python train.py --model="multi-label image tagger" --dataset="simulated fluorescence microscopy of cells" --train_examples=195000 --image_size=32 --mlp_ratio=3 --init="torch_default" --lr=0.0024 --lr_schedule="wsd" --decay_fraction=0.4
Rows from block 6, named by matrix and row number. Rows with one number belong to one neuron. Each number is 500 + 25 x the weight over its row's rms, rounded and kept within 0 to 999. All counts start at 0. Numbers have three digits each. After the name is the row's rms in percent of the matrix's.
# fc1: MLP up (model.blocks.6.mlp.fc1.weight, 480x160), inputs 0-159
# fc2: MLP down (model.blocks.6.mlp.fc2.weight, 160x480, transposed), outputs 0-159
fc1.408 069:525518509510486513524540526461480529520503491437518485492524493372511484520533461516496520487492501485503541521497481510526467487452505498526487541507514478546511507499469500492520437524500492476486461549487457521566450487520508499497520505502492474508442494529522525497500468499502492487512506501513563487529516518508513506515509493485477499511523487476497500508504523503494498517470495507514517491454502503480508442480488496473511519524504524487532448499489512486509522495493520
fc1.409 120:431450515502471468471503487491497535476530505479488505532500548511488499532501455512517492500534459528508529479522507513482507518512475491542486491481531432503554482479516532495517504506499465503481460441492513476524484497530508479480489496482506440521507489476526556498492481485478549509488522493506494484498523496468527478509499539512518483523487464504472481506478498481506494481484522568548498553496513482512554525504502522539479487494483509499469469470507505487483537552487502
fc1.410 079:536503492452485488496464492472503522506468523538492496481478486520555472537496492486494483533492558518484543526494529533488456486478519512523497513540524474520485516519549481557478473467490510502508483471509522492494505508498497511516468493508491491505514487481489496499442517495457526494481482555544543478496490492462487487481512529510480512436518509546502500433505517513490505505474505468462497509533511523454449456471503577499523519468524480497513515499504494503497512523509504
fc1.411 076:521495469466498487465547526513502507508494511500490506510532472527471552527480501513517481513531517532491509489483496476493497510502491522490481579532513549523501465468487528491482492494515452494494507487486481503492482466498532463530495480538520518504528508499507492515462466477509480503489543507487536473472480483467481456456524556524504510463476492473475546536457454532490510504522486480499461483508564454509497506516469543497470481483561513481469490477512460497508507498468499
fc1.412 139:489467551470451494514501485574480528501488503491505469514441498453484503502490509518493468478530472457546514487466526510463509506515465481505515511488459529493499524468516483506514514522470488479517522482500472505513483496504525462484503496473504524482493523476518494504500524472548447453515522513547529479499569506482473533491529534446513522549503491483486526506516514495491520480478532504533516529504432492515523527481503491478498491521509519512505488490544534504538478493537517
fc1.413 090:470465507523482477567488472488478529473512511490514496528487512482470514545502502475510499487483475520512530516493473475485508473502534499496468498526476519484528507483529502492549487483519458520420485447499470483491487511515480470466507497509522514515492477499511555485536481534453495491523519503520524539506477504508523500510503510544515483481461471515543475503481525488489522578484488503432508504499445499511506506473502511530511501544481519525498505554478472517498528486487556
fc1.414 125:504522536501533480482491473503509517465513452489546482476503471482478524488496517545470485532494479535472503486490525486521480496539476474557468497474493472522471487490478461507479487521546522512526529456479506497473457550472495506517440476468527519520504479504500464468494499517554520543544502551522481522485496523524504515484504504510492456522510510530501502496539480489490480492523501505494488522460517438503507508520529470484524475469529475445513488488521534488519530534472482
fc1.415 128:504471503519518478525496490506520478489500488533549456515518462472489488473478523457522482504518503513520536495496493533512491506503496435594521490489484487508518489504518484505543498505483476492468495495487490485487505461521493436492487474496526588504485480490504523504491462478501458475472527519482526482482508484502482515446495476521496492472527485498493485494562488513535454532481498523533520511510604523498485504516501514490524502480483502514511507525526495494484538499487495
fc1.416 088:482519495474483554505491524464485538518528475526499502488489506409489532515506468501507514496476534481484511510457519482571512521476462498513473500521522490558508504472522510483490475489486498471506496513492465495519588477511496489474541491528472503466415481538540510479474491466494486485515510504505548505485522439519471517515501484510500497521492509492470518503508522530517496538486501488510541499473496524496510477507516527508461516506486507492536476481488536510510522479531486
fc1.417 130:527490523527521474515461485486441472499486489492510450498527466467501526486523502541469506494516510474513502503478489542489518516506508537502493465482493510472486490508482502530512516479463484505488539531488473474474431507500599456550506529506521558542468498533496495490493493490512500531458481516519507503471532515494500493528483503485467438512534523495506465555492506504481537525494451524476497506511540492503507510515487503494528481494492488472517492528523477512499454534507476
fc1.418 093:521458478517513494490513509492500493483480462488512520491483500529473531570488520499500512545477519476464517495536526522490461505535489487539524522500441442489472491500520509505502514506497442529537538501503492542521494475505524521494482475510491494503504514478491555468462510522500528487502516519562496535505528468500446501511519504460496474515525475459493490541513473505502487505485471492487464517529474484508487550497496485500514488502467484523429504513457440525470497538497508
fc1.419 069:495511503490487472459498504537506480515498511522533480487512526520472497557499462545513456525527496472503503493496512483489508482500476462502479460550510513480509528487543486509511519547506505503509450503482500518435497490530545537466508508533486515503509551510478505495533477483422535533478558527502497466514519521471488500488527482482450505517468504488498524539479471494482564492511474451519518455503514526499479524497501499510475508458488481497543500504487491485481462477518487
fc1.420 110:500535476513476507485508509499470539431493528530525478475448523517456458502488494471505488524472494506530512489509495522480513509458465496504496521515480506483497478513493536506510487526494511549481478560498489462476505517568510505532498492489497480490481496536537517471542516478507539524492485504516535507479480511514486484490485532550508550451526496487508504501513494531474514512498488453527466472493584543453503492522496480519497448488486480498532501485475458488478481481517480
fc1.421 025:512486474467498502518481490526539534468493526468540531530551499477442517536478436500504504471506479512548517524482500493496504478494473502486482508523505461490522505497512468490447501503502510527455496542498485535505485455507501465499485452516517445510479423497525488477516516550521509535536488486491495493496515460549516476517511524515512493512472480473489478530472517546504483536477528501476471504508480509544463499516472489490505512518490501458500496539509513502499481453540504
fc1.422 077:498528537506529481469503474486491530480496522486517468462513472532506511489484507530555500497500517504514517427488492507502537499454509503453508498508517490529527521503495481514506491523525477526494468526489485498476476498544501476492476504511474466494585494546520517521512524538477488474506504502489534500489521474513445447503512492526486528512476487486502505529523471461515501506464495515497457517555509482515432496504499508482535427509527527449522481463504478477521485509507524
fc1.423 058:510507486481495504489482502497512509491425481479522474508478495526524487516460506519487560521514482516482564500481467507465495508467454484527495487486510489514490505467515473482477576514571517503487465516526511529493591526504505480501476483504515518485468509532491532513498526523536530472534525495485508477466517467500537477521521481508489510498463495494521448517494453480526531516478504512471514493502512497487444504462484513483500521512525491511469474465474498528493533503473494
fc1.424 093:532510491518476497466490488491496443501509506494500493545551482463513511514485505517539478501531525478505504497480457532522466471456502496518493521465486510558491474504533472530551486557538465531536497450493495478483470438481488498502485524524483457489507488520489526487549489506528492470433492498503549574487464488478501474524479490481524477505491509480477541512527489491484512492505522503481493479523535519471521454494531537489514507490531508518532497503484500504468494510498491
fc1.425 115:508513537498493474522490463520486531466496463449497496490476520481510534548544491530434421493510495518500507493492472471491485497499526521521496496499533496507490520498513532505494497533497475558466484500478484528571516481509478501499513499499494512521500519465527520562512442516524510523516481502514493508458486459473525524513522488503530500494506506472518500495489496508519524483494553511504502486492489516444503491472512501454547482498493453459476489480528536517476562479468487
fc1.426 097:491506510508486490487495529514546497462495485550542501552488491484484521500502525518468473498445485503566458484516518482458492514519503460505476494492469480512532481459483480504539520474475495488488435496511522520461491514511520456504487450505477530498511463460472501526524491507473517513471515512495558533499520521533513479516530527479537514515519510498503476529498521553460514507520519491499526540490455540512460500485515505460465498473498493522510524518466548476530506469498495
fc1.427 058:494465477527468476492522486488524522473478457502534521573513503528496503497511498534509459481538518511495504491481515461522471517528517499480485473501494495423474466489510489483505494484499493436560510544512505549510491475484532496537506481502499454495501466453494494496515524512483518494476511489475508499544526469541524465520512512490490465476472544475496536501522518505500483502507497492526504530503508511519479485527486497446471468534499455523517547512531493491475568475516501
fc1.428 098:535506457514524503534511511517499455510522517524525516518494501436555521493500548472518486535495490490522497465503488515503476502493493512514496501496458467530453499531486509527493533498507534505510498492485452482517482516502519500526536525510471504474453522496477534492448435486513525516487521517505496476515505491497513449518483492528463467497534493504518478527483530534534527478501502469513450499562480498497517478486515483499521468461460550518498434489477492465538523487470514
fc1.429 117:476477504534497528523504516467501475499471483533551503505510492531513490557500515534506499516492499509528517482490477499467431529474510580520503482508502534504527421453483534486524499466500477518482538501526478501500455520509498486520507504490475494521533513485516522497426479529507490493494546484543503502517530483516461489528539489487522535489506488482502494528496501490463490518471514495532478523476500505499487511471514494486476468450527480496519508460457489518523522467457536
fc1.430 131:530542472491479521495491510523504497495557520441503487508527500483484495528460530513475459469529470501485473471513492505442461511506495543480541515473538490456472495523479492486490564495497514556499494523480517489506546533503522499517522517497494521502518501444490531486509529530500527502457486515484512503498475464513484494506471520483566521482516514494494477486505510531491494474464513525523468501491471499523410511491485509534545467503511476487499537516481520482507514468504471
fc1.431 109:483502461515502493464486509506506478507466497515517557531504496472523493520501478523494489535448499514503479496534493491508534476533472459523487504514477448498484517469493517514501505496513484509527537533511481507521522557453471541485521507517509477546457511461467552503495505513494548462498495479486489492494527477504474503497507502434528445475487464518477506490511473472490515523506524516543485510518503493466499540478427544530488509518514458547531526498493472485469494519521489
fc1.432 072:471531532494514514511484495451485506486450496507540516506447467512528540497499481529524490467491490485489502460502469559487539503498476489469491497474467464541515513536510506512503448517510476546500499509501518520501552540474500500500468502489514530495458489510494494496526551499517541451504516499481482473510536499483473496477462483474482508516509497559480491523518478520517512528518558480491471504463528497509489514515503503504480472553551463482455497475500480534474511487533454
fc1.433 073:493517505530492484522497512473481496501514526478486507494421455504497510540513516456529496518513503477460519485513488459503452507487495499496529523525493547508504496514465533476471506528491477589499489455452465481493496475498495534496503465492466519481486526514472532482467515508520523509473515429526541487496550480524493460502499501524489501499526482533471511524554495485482529484496543511506459482515554501464510497514498521496529486528516503502491506493470554475482501504468503
fc1.434 118:472504487536521546477512517518512512489534517499528443547549477476483505506495453527501482508508507504525478488514476488504508515548516478516504475502551495502489483515519515492445497447472465472496470471518493507523514509524526493492470483505476491481507510512497506517504500494497466479479459523472513496518569513554480504501470504481479496515466515496475564480533488489517524513511485471490485518493463568499518467505496487515514493519505542414491473498566471500481526507519480
fc1.435 072:522508485523542472501471494450478531514513486502500525501478524462507488509486476523526498497443492476496469494523484499526528504506497452528526511505436547526482490447528538511524506515466468504563469492489513484496479511549511490479535522514498528487472520477446525512463498501490533513522541444520516485483462498472514507487550517502454474500524478493519530534507510555506527488478495513501511472506487486486532489544466525500503516474479508525473525536494497490503475473482451
fc1.436 137:557517502500500522480515494486508473485455482470504564525525488554501530500462469529515508474520508475496493520513503527486442507508463511517501497494495510497497513483493491517526503476502541464490520519520492501521466514479518453479499529538547493469504492507457487512508509493520509484497500482532518516491447462545541525527516502513555510483456492442518491498476483515539505482500533512498443488569504484510465465485526526495476517469517453506493499451505495518466510515543523
fc1.437 142:499504451504463502528488491491536573489503483518493541502473498491488489487508490481497477509496499472490467508488482508474478516480510511503509494490478488491449452495519541573508518420485534483514511482490497499487493592483492459523549505469511503538500513504464508521488510445507506500524499500502529448496494501520475494510491515490468517502497490493505503495473499598533509541508479481495506502485524498494527487511526483516534536501482471525504498488535532505499530497492445
fc1.438 140:514518554489470474483488479470535549475491484492529498462437502483466474542502509507506477524492496524526533507530491442505479530475473535522487517513498484507522475502489458502500499574513503526471487474481540525455519444495496483499461507523519525486487498503540513501520519511519480461523479524511480485541495524479498471509509524551502550547525474505498489501502498543471532489497471470540496473511474500480495484489501491499493488541455498491527501482512493434516463488501480
fc1.439 100:455524492506480496508556514498487505491512482504521470492508531490507495508487549523482464502503509479504490472524487515445479490488515489550485489486488535509484472501505510481481577514508523488486434478506518474488536541489489477504458454514494514523477474504493521488498527516507521545478560490544508507521508496549530450488521495515531502544515502512490516501500501520516498505509518497501458509525477497515420496493456541483454481477496505494492504474466513488564503443536501
fc1.440 122:539541461477514466459496545479558512486484515526491508564534472527476513577512525546518488460517512504495444500502495483528497503449478490542474552512532483511470472505480472485506505476466505493513473530471516470466514484478525472483516524488547527492493417502480461506511533476500471496477484493478533522511491497488494498466513502509500479523484492496521496517484462473491496529497499527528509512505535479508522504517504487506476501524493462548520489527511523513506497487488464
fc1.441 074:499523469494482475496489527508530507509472520482502514547530466404513498507533455510469539496501516485528499510491519488517495511468491504493477474481547493556484500473511470505513518515530499522520503531462470532491500497536499491429517483460491482470487480507502509539489466504521479485498472482512559477511509432502500507517475532471506535517513496479498524550509539523517521519458517513516531524516504516471505478485499504520526504508552585484484489483477496494507498489486502
fc1.442 067:483506470484493484507503515518477501494503501526485522537476499432507518511510500505495510526519503480511530466459530497489485537484467516484485489504508535530481483495481480499461558495546533515503483547469526478463553510492483488506527485476512525492468502506543549516494484511485547516495522500495515461516497445505514442550501489522470472481485524529513512530501502509541499493573508503482485505476483475531521469490495434470536483474490498508469438462479485515525500500480534
fc1.443 132:506488549476564485474522505483484514496499521473495551472488494480568535494530503495464515557505509490502492497547526454508500524467472526503510504494471463479480475508527527526451514497504516487487512483492488494474476492442479496508494510504526474484511530478513522445472479512508508493500470506502565534525449493463519512502533481520528523494525488496508535476551519525479525529526479497482500486450504486459481531504487470520523517496524540485528500446491505520453511505491491
fc1.444 133:499507536506497526539486470499518484487508491434504512509539504477480500520505461507553470477526555482467510524469545512512475493482490457452498466480488502526478487466511516524459464498494509505534524494541478470519531494490512495492455534498510551534488491419486512543506443502505520496502501475508480473493501497462419483488528485485466480484477546516520485508507498537503531522545530520516500483522523480496510507521510526493515523504535464527511514487513491498485490523511484
fc1.445 079:471523512504533549465507497478475518470536497519507484474497487477519483492545485510486509531480521496497518506465479484505545474465476494499501481516500507533530505505504491483470477530514497525491445494533505560492507475521504491494511505487463491504490498519510539490502508494485490492485496491482551521510514492509423537532509523529490580526470504499483493510510492479505507515366521481503537517484513499484431507488524497500484507510507439499506473489475505511509505506513490
fc1.446 036:522509481493493449530519486505502511500456478427517490520483516486523485533477532511473522495482486529544492502490501506481530503507549497517493527492532471499513509470487512508509481464503525505488502534483452508521434467500487465478539532510523504502537455496491536493550468536520485491517487510502512480508468518495558512497517497491428458486489492450528508506514474517527490566469473501490513481506505503478426476479501509486531511497489521470504492511520492514490534487538538
fc1.447 079:505539469489470468501456529501498508481504463529526495492526495475522515515506489549456534523562479502472479517502453499515495429479485500471521522477496537494478513504516497500503491486519560514526497488482502554467469512491566500494511509476492450497511509488479476468533495495524522507491532534468474470454476487456507497483498459503472509488529488505492500490479503527516517510512562464519497496526511464527494509502476460499477500496485525474521475500506534537508496567545521
fc1.448 078:509513523465480486489498453493519480489500503485488518541473461465557524507480527493531486523460494509503498498457536475484510493502507470509463493510473534483481494479510520569532510531459510510512467528529497477524489493445547470536567506491496524466451524505471547491470529495473507519511473494515528498481505515476497482496532506499446484478469488469523504469514535488502492520516518515517494513525483516512503488600509523506489476511469497504495529492498498518535508482457501
fc1.449 067:516536495459505498503504522507495507468470511522518500520534518415487513539513446492487489510538473510483499500473502485478502490460430487502468504489488487542494526539501496470490513490519508543477473462496509512495548504482483505484479477521477510495449519505522509521471481491522528497487480508508479509510509452550479457497476509520575540502533493509470508525493503519480522539546470492476501542509487474500545482512477495480527505508542558472491503477466539505520525470510507
fc2.408 072:508467508460525510512484515499484504501495487456509515484547488378521507502496461524533536482505481479525550490521505497494490499465527510488492494503513512533513498540475494514479450511506481504455452519529503488533441516499504472491481553505485494508457498483473515542523494478531488542480513495497541507532509539515527499503474470480534464492472523503507537496514505545516494539477455513503505507487499510501460463511498463517486511501541530500506481530492507515508511507515455
fc2.409 132:473506487490500510507524522505469527486530466522443508523538507525509503461478491449485512520495471508517462485481509537505462471483501468517566490490521403509512517529491532484508521487516480525492527513463448526519505510505502491541525507514510507508480514519511483473497508512492471496478524513526464494505519478496492499569473514480497493488517522536493530479523517505465499437487514495487484436502535480543508512477485535559479488503513531505456536516526484492505478506471501
fc2.410 076:471538524509505499506467489480484476514462483478512483496525535495495442505494515485469498495472523505493454486481486505522500494477464503491547518529522477486512514529507526509503564530502453518468538468498515537484478587477512511494503500518519487527486522485516491516512448472469559513514506508471459543479538525558512521518517483527526514474490516477499486484499502506532502471497488463504495498461521499444533495527481452482465478537478527530502471488515505461484503465516509
fc2.411 084:493467534532533507474501478460505498466547521504483558519487552483475508461503533498515518478473516499497485534502467490525538479507501464476494494505476506472478508490557510527548531495556502453470542494491504490534486509528511493521484507487488490478509447550476474495485486501483491485509479466472445462501498549451514536492440531461507502501495486490538447528509504490487471488502509457546509506492496522511503495474487509521519499508516516513475528502493473513536538487473507
fc2.412 128:550533504481440511497494513596488506472527494482531479487485492530502499472489481499487484479529532516485474493489503498485481487526503524491424491509531467500521514481480527495512500545502487506464515482491524534513487505501493506502511458552519496519480568479558470497491513494539524487478459474519502507500484494493487512483529462478516485526510535550510472532491528475478508457518472482478480456508487470507535510435514479502469509524477513496507499495504543496493511533518471
fc2.413 081:498532464512522447505520508491511561533513528511474497464488506506486483517507478516521520494481514538501473510545518454524476519474516519471491503501480522486484478505458500481524544525515517469515489441487505518506489528507541503502532531523509509488500549485531480498485528481490450495492476510474474452517500509502496506442485525468505514529474518499514475502472547498465441417481467520505503501523472518508503526494485534528511482495458489512536465495506503532518546538463511
fc2.414 118:506521456505488510545493499513476485520488461502432510486476524504502494473502467544508489462512501498497478488475511531520509501486495498489562494515501457500545518470503539493469505523502499492548501444531476467453495530517520486482523473470506569473498513485503485507529514491482495526515491466497442537489491530526488497528524535494467497554516510528532525495458471504478520470456528535473485444475539492531503520514471478497514500492545480531494510514489464494526516518487481
fc2.415 088:481462510512514487466506497507543555474521488514435496518531509473541495466481508506520455528492507533505512514492473525495522505448490462532472520470536482514510512508530509541501481496513453533503476483481472496513509474505535469494504490475493499496477502435473489511477505498483547491472551509532538500492527516521443486467547423493500478498544498510494518552519505534453445483494474499489473527512500504542495498506507538504530498499505526488498510481510500499496470469484491
fc2.416 095:459465511491483549524512485468505499540491502532506506458487490425472483491484458526535504500538507506503488490484514482568533516487500504492513493479510516538529512516470498470523512500507470502467461494492519492511595470503507471483498519489480472497415487515500537472533518469525467528480520482467523517464503473541465511491486509476561479505475517526506533493515510512508529504490463504467524507491492509501450521483514509507470508486505531507515510494486491531502535480497485
fc2.417 105:502482525525482454483477468536483501508508518445495462486491471513555494479486498481504497516458518456535538502501459495480501550493504478509489485518505500480497482489480491517493532467517507499506514531521550470484478500501519516469545504494500484522494474473489509510500491423528517522513465473501469481498520540519446493489484528509507487492548513468520513525472511479517486522536534478528499496545541522514521485478467502542456465508542456484512512543508521557479508458494530
fc2.418 094:508480540524504483530530535513530506529528506475484525482460515523521486471513501496514488530527517556521517490478505509485522513499545503465508505470504514538494458533546493525492492490476477555510491506508544504508475506482492483479535496439518475512491523465474444485452483521438540495511486490507463551521476518495481498492494495479479459532502485491508449532529497486517493558491524470523477463484484516555524504534492472504483469518499488487448473506496502506512460464494501
fc2.419 080:514527501467515476453509509500463487470516515543514470494517506491480523527517514481504438528494480475505496527540494463467500472489491511489489519552467474528498479511496512466537510499491514495479523580498478493486475508501489505474540502502505529519501543482472517479488494501497565517524565518502533487493534514490475510487471484544472531475464499508451464511492490470529546560457501520511533483474462517489484480495475469507498529482476484520494477471464515499478495518538468
fc2.420 094:509517518517553493474461487514504510489515493521490507517517452477489499451494500516467475522489509502525471510512462488490504488547483470538531480467515460502489486467513543560473513467485457469505491519497481538483532549489492482517475493506527482474483505498465520479521526481498534508516526540474506533522513502535503522493524532481472481512510480471479488470481534479499542497496520507475531481533467502498494480482484520554484521465478484508535526464509551511565516434495460
fc2.421 031:470526494521553466500466516517516482503438504521470493463484567519479484516472506450466490475485519529507495491459496521507516463523496495502520496514513495489456512478511502460545509528505467489493497475510512480525492536481496501490471477489475486494510558496478516486460534519491442497557485457479503564503510520474486521484487546475502504486499528473484511487479500497528486515509503482538490504496518563515485472507501487504526471529491505527520481482499563484476469516486567
fc2.422 090:503474502504570475483490481491514499481483519471483482502503488538537511532466491515498497500498442508546536441526466499540544532463491496492499488504491501545481496498517496538469475470518491468473483532472492508476498517501503517517525501489463503518591501528521513542515482521483494481504568484482532476506503483511471473508489461505489536510484493481495518504531467524485488525456510490515448493548465513477439505502509505493527451524483510474521508526509524491516478489479500
fc2.423 063:533502486501473496496530491487536479495484464464532496502475525546527498481481495502468564537460540490503507520484473484505509541483452523525509462508501497497526456490511505456543546495532470494455457517527523515477560497507517511478497488501531520503484527522504512509517522474508544458483503501498529495460519451485538499520477466523448538504516511519464500545503504482518515508514494495480504483498513477449510553470478491463468510505549493488478483510503476536482513492523470
fc2.424 087:468500493501488515534533491496541548474450466518477506477484502503463545485518505482492538455510504536529473483532487542508523500488516478500489539494539539508481490533534556505484500501490501521508488537500468478520501493458519482512493503481464503485527482546410501491497475513475477501467529478487480513505503540487500497506502478482506493478562515527519489546454509530527483530518480538479493503497447462512526499477470506483526466490480495503464490521502523495542478523457476
fc2.425 113:502512492468471478531526478508495468494515481516489495485493446471502478499460519498515511535513475465524540483533548474398509502491547522489419504558528474507480522495489531550510509461511502532490531492471518478503475474499465454498497506519486496518513509459496526533514482516493506525521487497545539476562493491491485518517503494507502498516500496482507515496489485505482473497518506487499501487497491506499506523520491488480551511475546543470501563500479514494469489484491458
fc2.426 104:496469522524453492487570492500532490499533485548546483522505492482494504479521527518452477478513546490510498505528513475501513422501460509492518459571530507506519509496464490494477538515469508466506489473475449508474483511478512434514511506482512503513512497462479512475477498487522491472491486522491507534512507504484471527475526526496449565521465484488514531532499514463510498509484505484498512478496515515513507514502529501493451497510492534527527484513483493486505492476519578
fc2.427 059:531515500453418487505518549540494503497507472513499461497581523517564468478515510509514511514445544463482505507491519549530478523549505517489494466522482509513491465495489482506544496510487492492471514484507514519498484457465503478467484512467517478496512511491509491490524505529510533467526482527502474501495500487509494496497514538470499477523487480482523479489497482467534490510519509535487491498452514489431524492498491541489442500529487479507496539516505502505476464555504508
fc2.428 101:487498491525494506522473518500516497516512479508489513508497505445520481490496522474504525535492468481511507443494541504508496524466479463492461536479492540512476520527481495557512530510489536513550506475497502515482488467477522513510478489471538520500433468460536478489497475489524499486497460524496468479470517476498529450518529516487457474511525525533488494514511535467502518499498505492500433494578530515481536464514551515523507474485515555507528466476510496502517488487483533
fc2.429 118:505486493476496500513496474462544448504513518492524493519484494463467493466503520508490529538541534488500457504518502487511491493511512510520513492548531508504566488488537524520500454500493525504498502507495457513539460477517529526498544484480515472449524472495467476500504506507474520470520451508539463502516525516521485513500501536497520513506513507519487468505498489506499508497462546523510552467482493526498475575522450524493470480467515474481498464526492451434495489506521463
fc2.430 165:460500504516499522492540498487507489516459485549513471501494542506486471502530530504497495512484527400471485498492505486505513448526508534484506508480529523521519493500520474503520431486498507498485443495465462506504522473499465512515467409491486491468493496551506509543497487531488503574503487499522517503543518562503525489490492481526506454506492484490508522511509569501501488486524534481516510510450508495505510487519495496502543485493495481493502482476518508495495505499489510
fc2.431 111:481496484508483482446509488515451485492508509490494528495542475578481474488515520518487503539565497516454520487483477510511471503502521436522471525516504520508514492553507496486497532462471492472502501524520501463502496497530489523483503499490510479496508545480443486469541500540486491547525506489522498543495529530471529501505483503505452477488514473501477522477527537446507490570504524492495504460503454506501521485496534498500488524486488503503512498498495488442451512501515542
fc2.432 081:516438498520499522464459457501517470494486476513457521543457505523509487505508502552507480504506485469472488484471497538479536511470509474503481445550467514511476506488549499488540478530498505508511465512498543530520547496541490510476520477521488516509491529469525488500507543499466512503493521547486504488499533491480473483498488528521515489423516494520485517454506496519486500531528575486477479510527487477475489489479502475512515476509521452497545508514501489517514522494514452
fc2.433 081:505496488511481548503512498489531455516498448481484555461457503506597495479508509504519511464504532538472475501495501527513511501471518510513495475511470507495469516553520457524468516507478493494479499524504524526496496462490494513524539511517522425455502511516524497491508486477471473521540521510481505481536507503498502493481511528465521514500461488508485523520476492519475487515529516457544485517496476519436539534481514447508488508503520493509492537495511483509494493469509439
fc2.434 104:475520497434504484518480455499495478512504496467503454490484502494481536474501497520509465508512513500453491486515514448514516496474445521498510474478463486504486523503545478500494556503490580510520523481540482481474529509508446496482513469481529511540506525502544485509555480533508499533512458527493484482493502490516557505508509526501532498514506511482452500492462491490554464468478462470517502510487527507512496449528503520492494499549520506507496497488513486507500555492475540
fc2.435 074:474466502506506499475474540483525440431508519484495538427494522536521516476530492468490523477481559512518518471518496514500452520506499506531521475515517534498495536518523486475465495481493496443458505514485495485489517550488505509510494474454537492476529476498523490516501523481451458506539483456527487501530514524498493479504490539503517496497480516527487507494485495531503464524546507469557477506528456515496510482499495475523487498523479501495554476495492462528498504524489534
fc2.436 146:493504484528476463534478495507517538531462490532487513494498491538518505474516535490497532511497489537524520505463480500470504500484513515472536499501529517501476459506499505508525508487478462463491510528554524495492475524480470473472487505506493482522512528506484482488552494492592538496515497490527493518498496462507535470489538487522486490449514448537514466495518455487494503493471531495505504453523560500510478452509545489485480503514525467499478524448441489497472473511497534
fc2.437 133:499513495492505498485521532489485500460537498530483529530531450498494479530515533504551474496500514500512501509518484475516510473538495501481527532489486475493497479516531474564452493444483487518454518538501502529482495558521490524510507502471464517530492478506429508513515515469491531500485560517457469507496513476516518518470454489510517504472487501544509488475459494548559513559499528466494514485502459510469502517454513497513504485468485505474519502482496507497469470502498464
fc2.438 118:494458512509496511514492498476461541533506520497501520473500498490480492446521474551490522484512441504509473489504539500479495496513546498487513505497535455516562571502531476557481507535494502453519470525494498522474462480482504452506492508487517509526537476488439473496483505533523509510506545492502488522510506504507482490486539481504508501507481471488552522459558471461484490475481486512449490506504541474513516496518495533494508486506489498520470542520520493526470512491450483
fc2.439 115:486514545513469464487507501492527491505505503484516477456493505511512534513498508489494529484511501515519516488513515491548509468486469508513526494534533503470526493521489500485483496492500515477461471466492464511507525515460519473541477477463513465543544483484511507453517525475495495472499500489502519523503506491477511504472498477488390576504494516524478570533463524498510534502476525502491499470533474481455483551482498495483447487489491533477540478468506539511516512496507509
fc2.440 113:508512515489489525519517533551506526482513495489458498448476509489473513421491531522497528478508516465510464488498535488501456536521490478518509504497531527498505512487490467516489519492480543476475518521519500510536512487452493548504460477471467502505498547494492469539490478503522492502486504440523464507483461506503516511517528495488499516474489464469470493498474516475472482543535483520444483531476494518542534514514492510483506495488475536488511495508479570509519497568535484
fc2.441 084:498490463490496456517503528479510509484449493476502538513518523408481485480509443549470517492517484484545508502510527478519519505489509540503475500518505508549490477463493538520538526529508487486462517516476495453487519494519502474420473478518477520501493486474520515530481492502525477501522500499482489508533525464510522517483488529498537517472514473469505524493496523527527482497480483537489506488518484511522462479511486525521536513510544585496493492498490517509460500457500480
fc2.442 070:507508440515501513513532502490503501497506472518481501490477509433508509518518469487496543515507502509520534477490556477501511549485429493505500506487512520543493473498514505500533569511464528497495519493465509548436545462497483484502484498493543490501475518472564474504498540512511489502481511530462523465502512453497528485494498513503470492507494563501481499492484535422501515529541472495457482507486525473494532513483483517495506462479470503496511477502493526517518505498506496
fc2.443 126:513434506495440528539475503473533516514507509526475477494489503485514511434536474473518503521486523495502498505516492494521482496510550468505497497505521534485502525529509493472482499518460479485510531474519484484477490492532501474525505522515447491529485527485495492543490518484479505539473456500481425547501514499558518509527415523518518520486490507538496510546485484501479471491503517507467498487530517511506523545502556528485515484483484482486486503477511509510538465465472477
fc2.444 131:521503471482507441508478493486491509504496516515481536525469492576488536511467483524477475467508445518447505508502532501540477527513495515534510519517465497481484505492517505530526498472523487482508407513524478463495542479486538525491481517541496490527549526524485523478545499462519502520489489516502483517501489445495515497517502498492496536534478495462508521483494444488524509487502521521471507519482492493497518495490454463516453513523470505528506530529506487492541503463474476
fc2.445 091:517485490471547537472518500466496486486481508517508497492525508499530516514486508492483462505473487512511516515495514485514543496486519463481496464511475493479503472485506487515475503506496481501476460522510465512497544477523510462520504524510511459524503534522474506493539490520495481527524516471460533511537499503520421539501486507507513581529439520485511498518473458547498518516413510502484540471509477503511443501490494496494513517511514458558490474553511489495510508501482463
fc2.446 047:517474514504456486533476504490490493489458530469497499499562530509542497494469536462465529479491472477566510519509466521496553501494545508477472523485539496544460543499514503485484479515499500514521492474518469510513457502515491493475498523511472509524531442515507498513486487526528466483513466508477517509495499538469538517513508498469445465485525495474507530470512496509511466514490489485517501492500531534527427496527493492501552520511494516496503506513498518506508462493476578
fc2.447 075:484498516522510530530508450485538461440504492545505498467516526493496515508539503491532508501462508504528520505496469511482520488500518479530488494471487503525527490485469515545532495504470498551498510521492504486495459474487496512510475510547480551479492446523504540525483542492513502516501520488430482488519475539457542534494492469497489501468523491482529477490448479517509511533471492496472524476513507481489513475475494487486584494471483545532488487483475497521470484514543468
fc2.448 075:474497508498477491477501461498515506494517505510516474434548499497476477481505485464491496488514551493456506490546474545519485525534454515503479496486506470460499520449545517461452538449501494500475523445508488511491485511550519525475530506505518502524506564477469497517543526485501488538569533511560493558498530490481482489500484502478532492515498496485535495493487502511501495500524507464482476513508473519523505479516471529481481519511495464529512476494482516475462491499510519
fc2.449 064:505496501503489468471476499509508483532466476498498515504519538436495519489511429505501494494508522464495513493477522448471530530477424522523482487478497483525526505508540499511533498506499492486469520517465473508466521482458511503496516492505501485506429559503498490510543498498522486499494489459542503495494521464527496507508470474527583557516512484527507505505471533495531496490514499516515502495517469468462557475472519503479470486508526548513514502472468501508520522500520471